python train.py --model="model that predicts concentration at each pixel" --dataset="reaction-diffusion patterns (Gray-Scott)" --train_examples=95000 --image_size=48 --crop_scale_min=1 --horizontal_flip=true --translate=0.12 --color_jitter=0.1 --arch="unet" --norm="groupnorm" --hidden_act="relu" --weight_standardization=true --pixel_unshuffle=2 --widths=[48, 96, 144, 192] --blocks_per_level=2 --block="basic" --attention=false --upsampling="transposed_conv" --loss="mse" --targets="concentration" --init="kaiming_normal" --residual_init="none" --optimizer="soap" --beta2=0.99 --learning_rate=0.0025 --beta1=0.95 --shampoo_beta=0.99 --eps=1e-08 --precondition_frequency=10 --max_precond_dim=512 --merge_dims=false --one_sided=true --adamw_lr_other_params=0.0019 --max_steps=3600 --batch_size=64 --epochs=2.4 --lr_schedule="cosine" --final_lr_fraction=0.01 --warmup_steps=720 --weight_decay=0.1 --adamw_weight_decay_other_params=0.05
Rows from block 3 of a small model that predicts concentration at each pixel, named by matrix and row number. Rows with one number belong to one channel. Each number is 50 + 15 x the weight over its row's rms, rounded and kept within 0 to 99. All counts start at 0. After the name is the row's rms in percent of the matrix's.
After each channel's rows are labels from the 100 images, of 14976, where the channel reaches its highest value: "responds to" is what is common among them. Only what is clearly more common there than usual is listed. The data: reaction-diffusion patterns (Gray-Scott).
# convs0: first 3x3 conv (model.enc.1.1.convs.0.weight, 96x96x3x3, standardized in use, each kernel summed), inputs 0-95
# convs1: second 3x3 conv (model.enc.1.1.convs.1.weight, 96x96x3x3, standardized in use, transposed, each kernel summed), outputs 0-95

convs0.10 080:59 49 37 48 41 65 62 53 84 57 85 54 40 28 35 87 52 45 46 60 45 52 63 72 58 42 55 45 33 52 82 48 43 69 37 84 59 76 67 22 66 48 35 49 58 63 24 46 49 31 45 33 55 33 82 54 59 47 33 43 39 41 44 48 47 36 47 44 73 65 35 55 50 45 66 46 57 31 44 43 29 39 94 60 64 31 49 75 46 49 44 55 61 38 57 57
convs1.10 104:35 53 51 86 58 71 34 65 46 54 61 89 39 34 38 29 37 66 62 88 65 51 68 69 59 65 50 47 62 43 62 43 63 35 52 87 28 70 42 40 82 59 49 59 46 42 29 50 47 58 48 58 47 41 59 55 38 71 51 61 84 46 38 62 45 56 58 46 64 63 33 49 42 68 48 49 43 89 41 62 18 67 66 37 55 45 65 45 41 50 45 35 61 40 42 59
responds to: stretched

convs0.41 134:37 52 51 38 60 60 49 41 61 40 56 55 48 19 58 43 54 35 63 68 52 53 57 78 45 78 28 66 51 53 39 69 29 45 54 26 37 69 63 66 48 56 31 58 83 68 56 54 48 66 60 86 49 53 43 54 68 62 32 54 31 08 47 56 42 36 71 53 29 41 59 50 59 56 64 47 48 62 59 37 52 45 58 68 29 69 42 49 44 71 74 60 20 71 18 26
convs1.41 095:53 58 67 56 69 52 63 52 57 67 48 39 46 57 44 49 66 58 79 63 62 49 17 18 45 43 46 65 26 55 37 41 24 38 46 56 71 57 33 44 26 70 22 48 74 43 44 42 62 32 67 55 78 31 46 57 45 75 35 25 82 45 49 76 71 45 49 57 50 55 48 56 50 70 54 75 51 43 45 40 60 43 57 61 90 31 62 82 44 46 47 40 41 40 61 45
responds to: feed 0.078 kill 0.061

convs0.85 086:42 56 26 33 48 23 75 54 58 61 39 41 47 72 34 63 25 58 45 47 46 59 59 19 48 41 47 13 53 40 56 64 68 62 45 44 73 42 51 43 43 63 49 52 53 53 55 37 45 36 45 35 50 60 23 66 40 39 57 49 67 84 43 19 43 49 56 69 81 67 58 83 22 66 47 64 75 68 42 75 47 45 57 65 56 43 34 37 77 57 72 66 61 58 45 52
convs1.85 095:34 20 39 41 35 53 48 51 60 49 56 38 62 34 70 48 50 40 40 36 38 51 66 72 65 48 85 43 62 22 62 45 63 73 57 35 00 33 44 55 63 26 65 49 54 68 59 31 62 57 35 28 45 49 66 62 53 40 71 82 71 66 36 56 39 60 41 50 40 46 30 42 40 60 69 44 48 45 26 55 47 79 25 38 41 36 37 32 45 41 37 45 44 35 56 64
responds to: feed 0.058 kill 0.065

convs0.92 097:49 64 52 60 48 51 67 44 57 44 51 59 52 53 35 60 40 55 79 49 39 49 50 57 55 50 55 76 41 57 70 53 63 30 51 27 35 19 47 54 39 48 55 11 55 28 38 47 31 61 59 57 51 68 59 59 51 80 28 41 31 16 24 73 81 85 43 58 50 28 53 47 77 55 57 42 42 51 78 69 39 51 61 48 38 28 25 25 43 63 49 54 37 57 37 71
convs1.92 106:59 28 53 53 56 25 60 48 67 33 39 42 65 43 82 81 39 20 50 33 49 39 55 55 70 47 76 56 33 31 36 30 51 40 58 41 52 42 63 57 44 66 70 40 66 28 45 24 63 55 31 15 35 57 45 74 55 30 56 62 29 74 72 54 44 49 45 70 32 43 48 29 29 40 49 60 43 42 30 46 75 61 39 32 25 38 29 53 49 54 30 36 59 61 50 59
responds to: feed 0.018 kill 0.051

convs0.50 084:40 35 20 36 47 50 36 59 55 43 67 57 39 64 65 61 63 35 75 66 10 52 74 40 47 66 42 54 44 56 74 59 72 32 81 50 61 61 75 46 80 53 51 34 60 36 35 47 37 52 32 46 56 62 64 64 69 58 42 41 62 67 55 61 46 50 54 47 69 83 18 54 43 46 80 55 56 30 48 84 38 65 62 63 51 58 69 32 52 57 55 30 71 49 57 60
convs1.50 083:25 66 54 63 48 44 39 50 54 61 38 68 28 68 55 47 33 48 57 63 63 19 36 30 37 38 39 55 48 53 54 43 40 52 66 53 33 98 48 57 37 61 14 51 39 51 28 31 69 38 49 56 58 54 54 50 57 73 30 38 35 23 44 59 42 32 68 60 76 48 35 89 46 73 37 49 40 51 46 49 41 46 66 46 73 57 55 35 35 48 28 40 11 35 39 53
responds to: stretched

convs0.20 076:58 40 48 37 20 34 68 65 56 44 76 54 27 39 59 64 71 56 43 32 46 59 70 84 61 69 49 44 35 18 39 47 59 61 51 43 34 49 72 39 44 34 26 40 77 50 50 46 61 63 59 58 48 52 79 27 50 38 51 48 66 43 22 58 35 65 53 72 21 36 55 47 58 54 44 55 34 30 42 20 68 54 75 48 34 26 53 62 54 68 55 61 53 46 19 37
convs1.20 113:37 63 28 58 38 63 72 47 69 63 61 37 41 81 54 52 53 51 81 86 67 52 42 22 31 57 27 55 60 76 63 70 36 45 55 45 57 67 42 32 36 56 37 51 52 45 45 50 35 19 64 85 57 46 34 58 74 59 35 51 56 38 44 40 76 48 74 57 65 56 50 66 62 54 53 66 45 59 32 64 54 33 52 44 74 44 62 46 32 83 48 28 64 33 59 38
responds to: stretched

convs0.48 070:87 21 42 49 42 72 42 36 40 45 47 56 83 58 29 42 69 57 13 49 59 76 47 49 45 55 44 52 33 77 60 26 28 63 24 65 30 42 42 58 58 57 47 93 31 63 59 62 48 33 68 45 23 27 52 82 35 66 48 40 62 66 56 71 29 63 64 65 47 38 48 64 45 50 36 50 46 51 55 46 49 43 43 46 34 47 35 41 45 54 45 51 72 52 39 52
convs1.48 113:77 57 46 45 58 20 33 69 54 56 52 50 60 57 71 58 59 64 50 43 37 35 53 43 51 55 33 50 38 36 42 49 47 35 63 41 81 36 72 60 51 37 63 65 59 41 60 83 52 87 56 68 40 52 41 28 53 54 59 61 31 67 99 32 69 35 38 66 41 35 57 49 73 25 56 51 49 38 56 53 76 42 56 68 29 45 42 34 61 51 38 52 61 68 71 42
responds to: embossed; feed 0.018 kill 0.051

convs0.71 091:35 62 32 52 59 34 47 33 30 93 27 26 51 74 83 59 54 51 30 51 34 45 54 14 40 70 40 55 70 51 51 68 73 41 64 44 76 54 60 42 61 42 58 54 47 53 47 67 32 42 44 37 91 66 43 57 53 45 62 39 38 67 56 56 54 55 59 22 75 58 31 62 47 24 65 52 70 60 32 61 56 46 47 46 58 52 54 50 43 54 37 36 70 23 65 36
convs1.71 090:34 38 56 42 21 45 29 73 22 19 69 78 51 50 63 52 49 75 22 52 85 73 60 79 51 47 51 48 39 30 55 59 62 71 51 48 42 62 45 32 56 32 53 54 39 38 61 27 57 56 60 39 42 63 51 64 49 47 59 46 51 37 56 58 38 44 54 29 51 77 42 36 66 53 42 47 57 49 64 60 40 66 54 26 04 44 80 28 37 54 33 55 44 39 42 30
responds to: stretched; feed 0.014 kill 0.047; feed 0.018 kill 0.051

convs0.91 076:47 45 24 27 61 28 33 38 58 45 25 38 47 51 55 22 45 58 61 59 33 33 38 60 33 51 47 57 56 38 45 63 30 34 70 36 54 24 81 52 52 55 64 55 53 72 58 51 46 61 52 45 49 72 48 57 70 63 49 61 59 70 66 35 39 48 82 60 60 48 23 52 70 36 57 63 87 54 31 79 67 47 47 80 30 52 63 33 46 85 41 52 46 56 25 37
convs1.91 125:45 76 43 62 46 61 38 45 44 68 46 59 49 63 46 54 50 69 45 47 45 53 64 50 54 60 52 26 49 38 66 36 62 24 58 31 56 47 64 20 83 41 67 50 20 30 37 59 27 66 51 88 52 57 63 31 31 64 64 69 46 50 30 45 42 70 65 58 84 74 31 87 65 43 51 50 46 56 62 47 35 71 70 37 61 56 73 62 42 42 56 29 66 49 61 68
responds to: stretched

convs0.18 076:62 42 36 62 41 43 72 53 43 48 35 40 82 40 53 47 39 45 41 49 63 44 66 49 48 45 67 44 69 64 55 71 35 32 88 71 37 73 71 68 62 37 48 49 58 49 48 63 65 71 34 67 81 74 39 62 74 37 53 45 29 42 51 74 51 52 48 50 42 70 40 34 56 50 56 57 25 34 57 19 73 30 61 64 40 50 85 24 53 58 60 55 19 60 35 48
convs1.18 105:34 57 60 26 38 53 71 49 42 62 38 49 35 35 56 42 53 46 74 56 54 39 48 22 28 57 30 47 45 63 49 75 39 30 71 39 39 74 53 26 43 37 37 36 61 38 35 24 37 08 62 72 37 45 53 17 59 58 20 47 68 31 23 37 64 44 51 33 72 51 35 37 36 46 60 64 51 52 39 40 62 51 72 27 68 39 53 62 24 62 52 59 48 41 36 42
responds to: feed 0.078 kill 0.061

convs0.3 081:51 42 31 27 22 54 51 78 54 72 54 55 61 69 43 47 39 53 21 64 65 69 49 40 70 44 47 39 22 24 58 60 41 55 47 99 60 18 36 30 45 49 46 48 41 35 55 60 62 48 57 64 41 62 62 51 58 49 57 06 31 40 52 39 37 55 33 56 60 45 61 64 31 49 63 65 56 42 55 40 48 62 52 57 36 35 61 18 63 44 43 57 55 74 71 46
convs1.3 117:37 41 54 66 57 78 52 68 38 42 74 70 52 37 50 36 43 55 42 32 75 46 55 61 42 60 65 34 64 27 61 49 68 48 52 66 09 51 58 33 61 06 55 67 39 58 43 28 37 53 28 64 53 46 73 45 52 38 41 83 59 49 52 39 14 64 63 23 63 68 30 60 32 63 58 46 48 76 50 64 37 66 55 40 49 43 51 71 38 40 26 53 54 37 58 50
responds to: feed 0.018 kill 0.051; feed 0.058 kill 0.065

convs0.33 117:38 44 59 33 28 47 50 74 60 71 55 59 47 50 30 65 29 76 36 81 72 39 48 65 59 37 52 63 60 54 81 46 78 46 40 34 42 36 29 46 40 63 49 49 48 51 84 55 71 28 26 44 29 66 64 49 34 41 71 58 42 87 50 39 44 54 59 47 60 65 38 50 33 57 41 35 83 66 45 46 57 51 57 49 33 40 19 40 53 50 45 83 44 60 47 69
convs1.33 119:51 19 43 42 37 44 48 46 47 30 54 56 68 23 63 64 14 36 40 24 41 57 60 54 75 49 81 30 43 28 49 43 77 58 50 36 31 20 67 67 78 36 65 49 50 52 44 45 60 69 52 41 46 70 66 66 44 49 72 68 53 82 51 53 45 61 45 41 41 54 43 50 37 58 47 39 54 55 41 58 32 67 35 42 05 42 31 30 59 48 36 68 36 49 36 64
responds to: feed 0.018 kill 0.051

convs0.1 089:34 52 24 43 39 45 49 50 61 28 61 30 56 55 70 57 50 45 47 52 39 54 78 25 43 35 40 70 56 33 46 66 61 38 56 43 53 88 72 59 78 51 64 50 81 60 52 61 42 80 41 58 65 57 76 39 35 56 50 49 51 31 43 91 46 25 56 61 71 34 44 44 83 52 34 56 36 21 40 51 49 57 49 61 29 34 27 48 42 60 44 40 69 45 70 35
convs1.1 086:44 64 63 38 54 57 31 45 51 47 59 65 46 23 39 46 64 76 42 74 41 28 44 54 48 67 50 51 34 66 39 72 63 59 47 48 57 61 31 25 46 75 22 58 48 54 51 30 39 32 72 70 74 46 48 46 39 80 55 23 34 43 33 47 47 45 85 36 66 55 49 57 43 27 08 56 29 55 63 59 54 55 70 50 70 62 85 42 40 60 65 28 56 47 43 54
responds to: feed 0.039 kill 0.058

convs0.93 098:53 36 46 58 43 45 47 39 54 63 46 37 25 41 82 27 46 50 67 70 36 41 43 57 16 60 45 75 61 53 34 46 62 20 75 61 65 47 62 53 55 61 40 67 52 44 56 48 32 84 63 45 65 52 49 34 78 49 38 61 37 48 61 56 49 37 41 31 56 33 66 24 67 44 42 56 21 43 30 28 74 56 55 40 51 80 59 41 56 59 41 09 61 48 47 20
convs1.93 077:46 36 75 82 31 39 46 48 41 41 57 45 54 86 43 70 67 73 20 77 59 68 75 58 40 45 39 48 54 81 54 43 55 56 48 61 54 41 70 41 19 52 66 55 14 57 36 30 45 34 21 41 52 61 27 52 36 36 63 40 35 59 71 31 52 53 58 29 51 67 40 58 54 52 66 47 53 54 56 60 57 64 48 37 82 33 80 52 40 46 44 43 68 38 45 60
responds to: embossed; stretched

convs0.29 076:70 41 43 43 51 41 48 53 42 54 72 42 64 71 40 48 52 91 37 39 45 42 28 47 67 40 51 41 35 61 30 26 66 58 48 55 63 36 46 28 26 35 56 28 75 34 77 57 56 55 29 42 54 43 32 22 46 68 56 59 33 59 57 23 88 60 58 43 78 48 78 66 32 74 59 36 54 39 42 52 52 65 47 57 43 28 29 28 59 68 45 64 61 56 60 63
convs1.29 084:37 04 60 48 50 38 66 53 60 56 50 53 43 55 57 23 21 56 55 43 82 83 68 61 40 43 42 35 53 50 27 53 58 81 56 58 48 44 45 40 60 20 87 52 49 43 74 43 47 55 32 52 44 54 76 50 62 61 40 68 31 54 47 43 41 68 73 32 47 66 42 48 22 61 75 25 62 47 57 54 52 51 52 35 31 42 42 44 34 46 22 43 74 33 48 47
responds to: feed 0.078 kill 0.061

convs0.9 100:59 43 71 51 23 33 36 31 68 64 85 32 44 74 49 52 07 45 38 61 67 66 55 22 56 61 44 36 43 53 73 51 53 68 43 76 42 27 14 53 51 54 29 75 45 67 51 48 67 37 31 60 37 51 53 59 44 46 39 29 72 49 44 63 51 50 42 35 69 53 38 46 47 75 68 37 67 40 34 43 36 26 62 39 51 31 59 38 41 61 63 63 55 58 64 69
convs1.9 084:55 36 26 61 46 30 39 53 62 22 73 42 70 27 73 37 57 45 56 41 57 58 64 33 58 53 73 48 57 42 54 45 62 34 54 57 51 34 92 91 49 41 60 61 38 82 73 52 64 68 29 23 36 64 63 53 55 44 64 69 39 65 66 44 46 56 43 68 30 56 45 41 39 66 35 49 74 47 48 70 57 56 29 49 12 29 46 39 52 57 43 60 55 46 69 49
responds to: feed 0.014 kill 0.047; feed 0.078 kill 0.061

convs0.63 091:57 51 39 68 61 59 76 67 10 38 74 70 60 30 48 44 67 35 46 33 35 40 39 69 39 55 56 54 54 42 42 25 48 49 35 66 21 51 67 50 64 59 80 58 53 35 55 60 69 32 65 34 24 31 70 48 28 55 53 43 57 42 77 57 72 52 50 35 34 40 50 40 56 54 54 49 61 51 30 39 59 75 25 27 73 16 42 60 37 36 29 37 54 51 37 56
convs1.63 088:72 62 41 26 55 45 45 49 53 41 28 54 66 24 52 60 28 35 54 31 24 54 47 61 82 39 73 43 43 24 47 35 51 23 46 31 50 36 68 55 64 62 75 35 42 36 54 92 40 59 44 26 79 40 45 51 31 30 49 38 40 68 51 54 38 55 53 70 39 60 64 47 62 37 42 35 41 44 48 48 42 49 41 59 08 51 28 52 61 52 57 44 38 70 67 79
responds to: feed 0.014 kill 0.047; feed 0.078 kill 0.061

convs0.67 077:51 58 43 58 55 29 88 25 61 47 44 34 57 58 52 52 40 38 50 61 55 41 21 42 53 75 44 48 50 69 47 32 47 33 43 45 54 35 42 61 36 39 47 17 94 51 64 67 50 30 34 65 69 73 44 57 56 58 60 52 22 72 58 40 63 49 56 23 55 59 62 48 55 29 65 39 48 44 34 49 88 35 66 57 35 40 40 21 44 44 12 50 41 64 54 60
convs1.67 087:29 52 49 39 29 47 62 32 76 68 43 35 44 55 38 46 61 68 48 44 86 82 34 43 43 55 44 49 53 55 30 49 56 39 52 33 43 59 65 08 62 28 62 33 65 54 50 38 00 45 48 47 74 59 28 28 65 24 37 43 53 31 46 63 52 54 41 35 64 56 60 58 58 65 77 35 55 48 56 53 36 63 53 40 39 22 49 32 30 56 42 55 28 35 49 59
responds to: feed 0.078 kill 0.061

convs0.11 131:51 76 41 72 76 23 69 65 36 60 52 56 62 27 49 36 48 71 66 57 33 30 27 73 58 50 49 56 49 45 42 52 50 25 54 31 41 39 65 55 54 34 58 31 75 32 35 58 47 58 60 42 75 64 54 39 57 51 46 43 12 50 61 61 55 55 42 61 23 46 49 44 77 46 74 61 25 60 50 24 79 52 44 53 39 35 30 23 55 51 34 49 24 54 24 55
convs1.11 120:54 74 51 20 75 46 67 22 76 70 24 24 38 48 58 56 60 31 47 38 73 52 32 24 42 57 37 80 23 53 30 55 46 55 56 32 49 56 44 54 07 46 28 32 63 56 52 43 31 25 60 27 55 49 43 64 58 28 40 23 55 48 46 41 67 38 54 32 37 37 72 25 40 53 52 70 57 39 47 62 73 39 52 53 47 46 49 57 46 42 67 43 42 52 49 40
responds to: feed 0.078 kill 0.061

convs0.59 096:36 45 54 45 54 36 62 43 42 48 53 74 44 56 50 67 69 16 56 52 58 78 60 42 39 58 36 18 43 54 66 57 52 53 64 61 45 45 32 37 65 70 41 41 43 44 52 41 30 54 43 40 42 89 58 50 11 55 58 42 36 65 58 46 44 66 51 17 65 63 56 70 36 63 51 20 64 67 52 76 25 43 27 47 73 49 65 50 07 40 44 32 58 53 69 60
convs1.59 090:49 03 47 86 67 56 34 47 26 32 71 32 55 43 62 56 22 97 28 55 57 44 55 51 48 45 59 63 38 63 57 43 34 43 31 33 60 61 39 57 55 53 72 36 71 40 50 34 53 48 29 51 58 51 37 56 50 49 56 40 54 52 57 57 42 62 37 30 50 22 35 56 51 49 42 53 37 73 61 22 56 33 70 47 60 61 57 56 51 52 30 63 93 44 68 59
responds to: embossed; feed 0.018 kill 0.051; feed 0.078 kill 0.061

convs0.82 097:36 73 51 70 58 51 59 51 45 43 44 67 47 50 29 49 55 50 65 56 65 81 59 60 42 53 55 54 33 41 71 35 55 35 21 29 33 35 44 44 60 79 74 51 53 32 40 41 46 36 58 35 53 65 70 52 18 66 55 34 32 64 45 50 59 97 68 43 53 49 67 34 52 50 42 54 54 39 53 55 63 45 62 25 38 27 16 42 51 25 23 84 36 61 46 63
convs1.82 103:57 40 48 46 41 37 53 37 67 19 45 59 75 31 54 65 25 38 43 25 61 46 56 64 61 57 84 60 42 18 54 53 73 54 54 49 19 18 64 51 58 41 80 41 56 24 40 62 52 59 19 30 40 69 60 64 58 30 58 67 56 65 45 78 30 62 54 47 37 58 45 31 42 42 41 26 49 53 47 45 40 64 39 33 21 56 41 52 47 57 42 59 22 54 28 66
responds to: feed 0.078 kill 0.061

convs0.70 093:48 46 60 72 62 53 65 34 43 35 43 80 66 70 38 27 40 45 67 34 34 39 39 66 41 28 44 35 47 23 64 66 40 50 36 80 53 58 63 54 41 39 46 47 68 35 57 54 47 57 42 42 64 84 62 69 57 19 20 50 25 36 68 71 67 65 46 52 49 68 35 40 75 76 60 66 31 40 27 42 44 52 40 44 49 40 34 43 43 80 46 59 26 70 58 61
convs1.70 088:61 50 38 22 74 42 47 43 72 29 34 34 61 30 53 71 67 42 33 45 38 47 62 38 53 49 64 52 46 49 47 38 57 57 40 25 61 26 54 78 42 39 65 53 66 54 76 48 75 31 45 29 68 34 55 55 50 43 69 37 59 66 76 45 48 60 53 64 29 61 55 48 29 59 59 33 68 35 56 71 61 62 19 52 32 03 56 62 56 38 51 68 58 54 83 42
responds to: feed 0.078 kill 0.061

convs0.60 105:41 49 48 11 56 60 64 34 61 67 73 56 50 75 42 63 09 58 28 65 33 73 78 38 55 56 52 35 43 41 62 65 63 38 57 47 61 29 19 31 50 49 42 31 45 61 62 38 38 71 34 54 72 68 57 44 39 50 29 29 37 58 24 55 72 71 74 39 74 53 42 53 49 41 73 66 47 33 74 68 36 42 63 47 51 31 43 38 53 48 36 37 56 45 48 55
convs1.60 101:40 35 42 80 27 42 26 57 54 27 41 54 38 66 52 33 50 37 31 36 99 30 42 80 57 58 45 65 55 66 27 24 53 48 57 47 44 37 64 65 70 41 43 69 65 54 55 35 50 55 19 33 25 79 41 30 68 56 68 53 24 59 53 56 36 49 32 49 38 53 43 40 56 39 56 34 56 69 35 70 61 45 38 41 38 59 76 53 45 52 36 40 42 40 71 49
responds to: stretched

convs0.51 111:50 64 42 83 55 43 81 50 37 61 30 46 63 72 16 47 43 60 38 46 51 70 21 29 57 31 77 29 51 38 55 47 72 58 48 66 70 11 21 53 43 47 50 42 38 54 51 53 49 20 41 39 77 69 53 49 44 51 73 56 54 50 46 27 61 75 39 42 53 53 65 48 52 47 69 70 59 35 33 58 52 64 50 34 79 36 31 50 78 49 55 40 45 52 55 69
convs1.51 117:38 28 37 61 42 63 64 49 51 50 39 64 65 33 64 45 19 61 51 46 40 70 62 73 48 52 55 40 52 27 39 20 62 57 50 43 25 52 55 39 67 23 74 50 50 33 51 46 62 57 31 45 41 64 72 49 52 54 43 78 38 59 23 56 22 74 67 31 41 67 26 72 31 69 61 29 37 57 60 77 36 73 40 31 16 33 51 49 35 49 33 52 40 36 54 55
responds to: feed 0.058 kill 0.065; feed 0.018 kill 0.051

convs0.31 099:48 53 48 28 58 58 62 43 92 41 71 67 38 69 79 44 21 46 53 49 38 65 60 58 41 70 26 53 54 73 63 50 50 47 67 65 38 36 60 47 60 55 46 53 59 77 50 50 43 54 34 59 67 61 42 55 51 77 43 41 65 61 25 57 71 62 79 15 67 64 65 47 37 41 16 47 75 58 45 70 62 22 31 44 45 45 61 36 37 56 51 44 48 27 67 33
convs1.31 099:37 35 32 96 21 38 27 49 47 42 50 50 46 48 47 50 46 84 57 48 79 45 54 67 45 68 57 48 33 58 17 50 55 54 57 60 51 54 57 49 76 42 58 58 39 57 66 50 48 56 32 42 31 63 71 70 60 56 43 91 42 31 65 22 58 71 57 35 58 65 40 77 46 56 71 50 53 43 83 56 41 63 56 41 57 39 51 40 38 32 23 71 46 38 42 34
responds to: stretched

convs0.40 110:68 31 50 49 46 38 71 29 44 74 44 30 47 79 38 65 46 55 42 48 39 63 44 16 60 39 34 55 26 66 35 53 52 51 59 76 66 50 16 38 38 60 55 42 42 66 66 50 48 34 66 39 83 51 39 37 51 39 55 19 50 66 43 18 73 42 46 28 59 63 64 66 25 42 65 62 50 40 52 47 47 19 52 43 63 28 66 54 62 41 48 47 83 54 66 37
convs1.40 106:45 19 49 71 41 42 38 61 59 29 60 26 55 38 56 36 39 74 24 40 56 53 58 69 50 52 62 49 52 51 46 57 67 71 56 66 15 41 58 48 52 27 77 58 78 64 69 10 39 52 26 38 39 58 60 38 49 22 74 75 56 67 49 41 39 62 59 30 51 72 50 59 41 64 32 24 68 63 52 64 54 77 47 47 29 52 42 42 41 42 30 49 53 38 28 55
responds to: feed 0.058 kill 0.065

convs0.44 132:17 44 29 31 63 60 46 32 84 53 60 44 40 57 87 76 64 51 63 52 34 67 84 44 43 77 34 34 23 70 58 68 54 47 70 53 55 53 52 33 60 36 57 43 61 46 36 42 14 77 49 58 48 62 57 57 45 45 21 39 52 42 57 40 62 44 62 35 55 57 42 40 41 45 33 36 53 54 61 63 31 41 59 49 50 51 79 48 18 43 46 30 60 42 68 27
convs1.44 095:34 44 70 99 33 48 31 51 35 38 73 42 41 87 54 54 24 64 35 44 77 37 43 56 52 40 44 44 53 74 35 37 62 39 39 63 47 58 53 54 58 73 38 63 30 59 45 25 45 43 59 79 48 60 42 60 46 64 45 64 47 44 51 57 47 45 60 21 62 63 41 79 60 62 31 49 52 60 55 51 41 64 49 42 99 59 65 54 41 37 48 40 46 32 57 37
responds to: stretched

convs0.8 099:37 54 62 64 54 51 50 54 49 41 72 57 38 53 63 65 44 26 24 55 53 55 68 24 31 47 33 69 26 60 53 54 52 22 59 46 65 50 58 44 64 65 58 62 49 56 61 60 26 43 57 22 52 59 59 52 31 59 33 07 43 78 43 50 48 60 69 43 78 38 61 32 53 32 62 51 56 24 47 91 76 42 50 57 73 40 54 63 42 16 41 52 49 41 57 80
convs1.8 101:56 62 53 43 51 55 33 52 50 43 51 51 43 49 56 57 58 60 34 67 62 43 50 43 44 65 46 84 17 46 49 55 40 47 66 58 75 50 33 52 35 49 46 62 52 39 59 37 61 41 64 22 32 58 53 46 63 72 66 46 16 20 50 39 50 46 50 14 74 51 73 38 75 36 30 59 75 84 47 24 60 39 79 64 79 77 43 44 42 34 70 57 44 46 28 47
responds to: feed 0.014 kill 0.047

convs0.53 105:37 61 44 39 53 68 44 29 55 53 50 66 31 60 48 59 50 29 57 43 55 60 66 33 34 58 57 42 43 44 55 55 65 35 61 62 62 20 30 20 77 66 58 44 40 59 37 31 48 56 41 34 52 66 69 55 11 55 20 51 28 52 32 64 72 94 64 12 69 62 39 39 55 47 56 48 73 45 35 68 35 40 53 46 49 41 54 49 33 50 56 64 68 41 44 81
convs1.53 097:52 34 50 54 42 41 57 62 51 30 36 53 47 31 62 44 56 31 61 53 53 22 55 76 59 44 65 31 50 34 30 28 62 46 54 47 34 46 62 66 63 28 46 30 46 49 64 53 74 41 14 47 15 42 51 75 35 48 45 61 22 78 42 37 30 33 52 63 33 71 40 52 60 53 64 25 67 72 29 45 45 57 34 35 16 55 55 62 43 64 23 52 18 45 48 44
responds to: feed 0.014 kill 0.047; feed 0.078 kill 0.061